A small image flow-matching model, trained from scratch.
Model: 3.66M parameters, 48-pixel images, arch dit, norm layernorm, activation gelu, patch size [4, 4], layers 8, width 128.
Training: adamw at rate 0.0026, 9500 steps, batches of 128.
Data: trained on streak pictures of flow and ridge fields, 12.5 epochs.
Rows from block 3 of a small image flow-matching model, named by matrix and row number. Rows with one number belong to one neuron. Each number is 500 + 50 x the weight over its row's rms, rounded and kept within 0 to 999. All counts start at 0. Numbers have three digits each.
After each neuron's rows are labels from the 100 images, of 14976 (inputs lightly noised), where the neuron reaches its highest value: "strongest on" is what is common among them. Only what is clearly more common there than usual is listed. The data: streak pictures of flow and ridge fields.
# fc1: MLP up (model.blocks.3.mlp.fc1.weight, 768x128), inputs 0-127
# fc2: MLP down (model.blocks.3.mlp.fc2.weight, 128x768, transposed), outputs 0-127

fc1.157:551418521520550436587476442552494516460524544441529502531580400463499495441526535476536455465454469567495504532510458524544509446521527527564435387518516509455474372447501519456500411353504523445536524441500504491519414555564528557492561492416547517515524541590461546544445516507472528594424539473461328506480467536391501451608571521473508495494516547456500543443497486471464482508498
fc2.157:519446532540548526548450548528508490473471505445498520532457523570534588519356441458536534476507524467529543436639518471531469530444434544514503443498571497468449525627422540652478470552446579558476537487506498535519642528491593474475488526512446490495427599444490554522539514520506495414501460489438506522480548484521520527537547437479609523489536481541530563464505554485589520573577
strongest on: parallel

fc1.613:636512515492444484477398524563484539475576563527512527545478483471464561502482691458522473556476401495496542555445517452610475422541524519441525460499482490426545597523525475477515463532515507399487537478435554439629517525451460527453443505498498537504504440576533418538508536530510473518516477439499452451418480526455459465577485416439570426487515498461500512506433499468604497487440
fc2.613:486389542424601521486545399505446511573475419487504493510512589418599531537454357447518525524451596518463556471449499555481464466490470517500551431523432560531527435488498538514499473454551597519436486501469373484513514402546497527524560498489453486414471470499430555549529461419431534536537526573541520541496477455538531516544452567500483589549536622506487568482518490486533558460516
strongest on: high contrast; fine streaks

fc1.557:521473518510539433549429468553521480477533457469520499467448496430468503468487506482523491483343440578405498485503484567456597464333571537631519473520429448531560494546513500437509588447475615439525479542505565516520509612537500511483492523466471517447464465510383419477546503548564483491452505400476441488530538517466563574608473469496509487485503505475473533551513531405549524473513
fc2.557:503502492512427503482490462558506464559466529554474614484542470446485600464536626458419489493497529494385502493533445555526590512371415518528498491523619435593517505451447479517494504532507504536546562474447653517450438444515510521503507540530488442552427499526506458542547453480441588474454435447556534420469487541489524479467479501482518470520547462481537480556520644487489553414430
strongest on: fine streaks

fc1.122:561507579475527513445533509527536534498536542477569591559494496531460586464441514474485524543484497582526514563394529481427450486497583416476518463511462506421545509500507549528521576474471555514442518471469481512548382515531547562386504468525453544463590527612521410529528578612514569469631486444426551446551563522477481496568575507501533614522524540434554531460497558520506466528551
fc2.122:475443498476435384705540521444502453512530494505513537490505507453523483512479543506492496510478513501474337441422534506479445450495496574533447598557446536465486485484503473523509494510511480470551483516532547433587510481485607463486543606461432559521428495566513383518521548375542474452567488480571557416544528536528462490560479473454454456485528415541519479501471501511402511527458
strongest on: high contrast; parallel

fc1.451:548468505500405410461457492559573512481495521512428474590645573459457553563502543488470454509501497537493485514434587563461563437457414504519490486480554520504597545488482484484434523543439595432416577476477538556634586442480427539475455490430517591593520505460474514454535517572455529477565528495587456498441559460470465524459554471544460511514420548453543502509530547544485469565520
fc2.451:631558573455479473520483478549511540542473451385516420544545542568474522541449571494500521554518544463591497555403496576569537451469517487432499453393493623452518461477455515478527516464418509485476459513531574508434348517632546468396498503546559525471497504473423574516496525488482565517487519547418524497457581557542460470555547471501550584516507500525482510561507576527510508495503
strongest on: parallel

fc1.333:480496501535518454518488492471538499460571491543584441562522504492541462449554491467490501474439471520491453493567511546515548529504446534543514569538584479466488529602492492518474518456520546484539557474606489473499478540462489561650430515495523543531448392515533437503378481490422489518408488565271524500529518566508512486527521465473507563398450536521505585462556395522578489492452
fc2.333:440485466525438603495515451451493538504450488477517514497465482529479514554491518512545522541497483493514528530574576448438489477502512534529462530492413491421535515566548489499532507536448572483549516499479479493555455494547491486496558539498526514458570560520565361459404490454541548523457495547832528427487480528528443475514453618500489489483489527464505461517503517547466488535497
strongest on: turbulent

fc1.592:495508552514507529437500515520536513496494578526574515529555528403430599461423520527481484443495594530535528546373456522497532439527509378549495520486483481402484449455490518513631505467481522514419537486491495541621494503484530528490462448485504573562506476512500393472528512610519491525583479496500491435428569466511503556512574465464507570634572554461512522452617575467540454561492
fc2.592:447425546520485396666507376530504501436543396526507464448555504516519580537431475462569491544502548463484506523311468604461504458495554524526527493518468479424431487528506545541556466508512544546568503433535495491441478429611517474503565593522489537455499474475512489564450443465538497482511493467429438575424470489597495438597482532466505519507541504493472532490550488492470540486525
strongest on: parallel

fc1.458:547402519443593514478498485484494486532448638542494510552513464505467497547575516391490437576476480502533525508613488477524519530496483411483531450563533537446475502382459536468513456423505535488532425567423538465521551538508504449508541503471478550530495570482524368472439501493476530452509491518314485512510496558540502534511470467434564442480581431507452464541560513461624522409519
fc2.458:514561472490563552534495503534504526466453471518470552440538471487555518515493480427471542429520485474526517510600542498457572487519526492494397443486518528508527496490510525513499530515512552555467508468544425522544473474467532405494456526611506481502433443485562336475420517502511487541583543437728495554491523589524386493460522423530584457527533455429584554461440525570543473527494
strongest on: turbulent

fc1.337:511502561525518448598480531521564571442390595341504442531514486474482480537478536406465534456481447512575557540511430450460499463451488574539443513540415464483450481396581455515466479484458489525526542440542485463468419546563499494462538499379492531546585460507449495518503539511364420523471517417462464434510503487465475500558535568401446421536472553497539514484546465450465502479554
fc2.337:541443480535518518454483601497470475542385478512493498540545444476418496613532494461511485471464483502525369447625545529495526510429463543480474528408515548440474518503501462477528519522450588512547567514511533521489522557406619494411496563542458499502560547555489603561468419578514598451489481492470500508530657541468482435551539558509581469503496473487584498582556520474451508509508
strongest on: parallel; delta

fc1.660:517445507409607505558452483571443636501498487494536549581499453523495516539516581552569448409381535444451489527498435543523532392492474505454540533586462454498509511448559444490509584446452578486517543533518440485544571552414484493589462508425477515516479499545493491524469511526533476515543559462416424438471489534509553605514448466528571468475436397527438583440510462489500421501459
fc2.660:557511539470513570455574516501500567581457475527467538504493405383442552531532499458406497602466510515489546495449560562416572524462573513518476522455553503526517507480505548456537548438420361550487487477475490544489435502489517539453503463632539451543484542492528447513521492511469501562481558446585537424457549441447494561511565530494491466607346491492491469463471566593434446444511
strongest on: turbulent

fc1.490:537440505512509524496439506511494550464408460524522563464457565454471520532501583510501641481493522431524579561498494387541489520536573622515526451494473460490499453489573502503416570482402464453533458537475479514490419439436466539391557512376409484536565475496519510477617599514477538478497533523596404466502529528471561572474547509544505512534538464531524437573538524550486418466470
fc2.490:548492481491485429513493532494476520511432541566495601557461542491449469584484495496557378508501553499492498516526484475480523442485481520424526459498492411592491534446529437429463479515528492545454532424463587433604561492540528521590358520504519551430490451473526609507600565464589484448545495499427511475511512574514441574543553452403515507520459518606445482402456404486449511518487
strongest on: turbulent

fc1.607:513399522486485492498338457465571602609559543464518511441545497475497528452502508421446559451526490411522513525542570548547461529551485473551463410523623532545443633450551469531498550500432525484498545475459534485526541458597439574442474489455468494515493496552477507381510518497421528558515551517502478498519570512426514509525545496395444530499509451443525480476521541409548406519472
fc2.607:536522438575428469504463477522515525351509505537492519553425490496503560524481451420533388510458450489490510533530458521535519482590547508550576502437416557543530630551540411493453467486586498472497543449581584452517493550454489489501542496484484507491403520520506553588511475570561414459501565467419530407535498460539445486477451502594545429463556480524535528396494484581515452527405
strongest on: turbulent

fc1.500:486503462528549528460520529555479491473465519477486517473545537453484502444516577579482499448468457529462527549531624483449522414466557490475522488462512509471590437600511521413533518436498417467465387492522581403566518651552528583454502492461481531517468497504449464604421506590494499499439463429463351544494455483447558572533528426559477557484438545485558410536529488541454518483499
fc2.500:449455498541493473505554451423480484512580465493460482456613528452495420431490565492523486456481543457422478416560520537471505421480457611549494466502465514517555490530540513586515517512509398492556490606454515591461513480442462494454518426624498521541491464572503480394436504451436518501469467424572487502543449408475516583549466450563455469521358555499451502555559427482426515441488
strongest on: fine streaks

fc1.277:541433542409553438565525437536498575441485426552498503449491525465326501436508595475486529398490545459490516576525572581548500537474470551508450513468462505461498516491526547485533545541543569458502545540521449489542378413504513497509518480432521448464584465664462449442474477531526527481450450478444384518475475539475516566531568561442436432486436550508514478525518455531549475466530
fc2.277:500532514453536499582504428475554466485513544447538515466539449529491442517471473519534555503515478453609421487623482472435497524538534518570467532511370404440574545536527520489496499521486586512512539520417506573462640504523554572530448443472595505432519468551504481488547468504387533485544400466509532560505497415468546430513508559561381573441500451570444526516448529514560470548560
strongest on: parallel

fc1.603:559522522522519513531381482525639446511528492445515524473613519364494491509517500578470485515426509482473504563508540574506521417531452495481496395522511572400611570538545511565541555418426496479457510460480574470550503632528534498461518410495483507540524476509453517541478484564482526478568350514535526519506553496502526500559518441405422530487499446440506455540512502470561566540512
fc2.603:527485490523440540524461519541686314485535495503377508560492452536503468486452511587572568550449557530414508403492508521525500476509538592526531455459454500544484533481519432405583426475498482476487456537549597540582532499467540433493509426479582496498546405532481509431472544522510495500545438549469513511505504539499453471504448486580464519459608449504480460548465526554521534514520
strongest on: fine streaks; high contrast

fc1.296:477463493545501524480535525547522572451554541496426504570513420477429510446524542506419586346531513544508469472453407535518565523550465465519466602448413452486515551565534503418523476484470560504485417447529529436561497436533582463510455485452491481513641436529533472610497448569521454491447505480519558504580471501428529570514479491537538451569538531509459525512601466510452366477496
fc2.296:463563590506478455455451441424428527485496496526517483494411543542467477461407458538572548495443450551580611578490549477532478525560560459465503434524519518510509497555526533486448489549424549529482466553456484574544517469428480473481645457473543466578582533533471519415598520499479467449546516491460455540511469489500487504589506462378645552491603440430486538509464498487495407519472
strongest on: fine streaks

fc1.250:565513570402555545497494498560486547442477474485527472510509496467402587361492533428542596424393544536365538569468555525534448506502482577486495481487519523465552484492508553475549569528507647426413524560444519529532545532416479507609513486459543465488450516504449530417497544542511602600502483480452469481529494482471487566444489442518519458514450481498543477466546493491455515477603
fc2.250:427447517516498535577574499321460512489533473538494577556441552514483535461529503494443415504450488422445466447539438497491437438485481502501461462450518516497378484490488457558535434542490481585484469449495526521557439480547529511513483460473475415498509451481521515482476519377532519548535537553607488416539547553457626576499628401545488514475480534474503536415536518392487472468547
strongest on: turbulent

fc1.38:551537547468468486444437552589519574476470696632509513531525500519473490507534546582473449495453494478449522548450495566485424490489454396514538532446510521550454507505456533499500515505458554446451511529505504504581507521508432552435426483501457589608487491487468446540496551518451509512392490494370530376497533475506411525486548494502461558497560459474581509570584443506534424519520
fc2.38:512479542480453533484478495467522477475404563430496546600530486529464501676470527484551471552475488523502470514549467623427517495545490566467616519439510546498499468430542470445509497502528648455484468533479511480446511445439648508453527505527562532391515501563517464474547524485512473492585472396636560440535538450518454534593551568551496513469471531494503537513472541545514496520529
strongest on: parallel

fc1.526:533529489508493474498518447385526554475528510505463438496483544500523529466581493417505516554473488553472629522749502492507503480516569435484505473440528480562544492502515454468430511564549514443487492511446556459568574513589533540585442476522439467478484422533480414536475464493563509455455450547326521562542534508480455486496515546569500506455478463500437526413493471498563495507492
fc2.526:527457513522439554516490429453524547517512501501530525529424510563464492503475450436526503444520543480506407555715485531511515419483489555431483495551510508515488512478509451418537443552475511432464434512620509500563432516457422501506540573475513420513506494489427391505464496515497505458519458469739491529452546451407534495519457562452448494518518484511556466521461521492503521548475
strongest on: turbulent

fc1.145:551412556562501434544513483523581530473525591497482502473506436470379538416527532473447495411479535419485492551468488514389504519434561452580434522454487563522535504479453523522501521442428516546509525495527492477526528553415523467520438446517473518438425422597453454513449519549565515519531481520562448472499512544509460511647549419483497449532567471528498534575543491516593513497678
fc2.145:439509514435466500459468515499552565489651478537497493483352500476530564376472547466502532479479491494488439572500501521478535593488570539453585518474513478519402480511467547539515446550537525478467526501479445464495468497501416403549461423475432460622585487476516543415521544503446495486527506474451507646467457488590524495398487472555500465540604484479576473450531431488533463450464
strongest on: parallel

fc1.15:501462447519599442578467547553508502444531539569479472518573525416465473546578471513489596511453476579425529556505473419572441504456492543490433492517533544476532508553543535487388476521471513464470591498518537438504432462579461582435406481476426480547650438500497617499568509478529437461414475557534425482527543531459492499486549497461407506534554551572496475473530407487448537546482
fc2.15:513504417504418510452501479466447506552483514473480461478530516571539467560508469533604489459533464598458468450531537424611488557546485573430577487548482472477497459553473438569539506486493415468497469466386537483579543537462547469611604575381477500506630500537496615487598512469437485545432504530473424501533484550506495468523545488510528508497506497476509537519535371424497491476414
strongest on: high contrast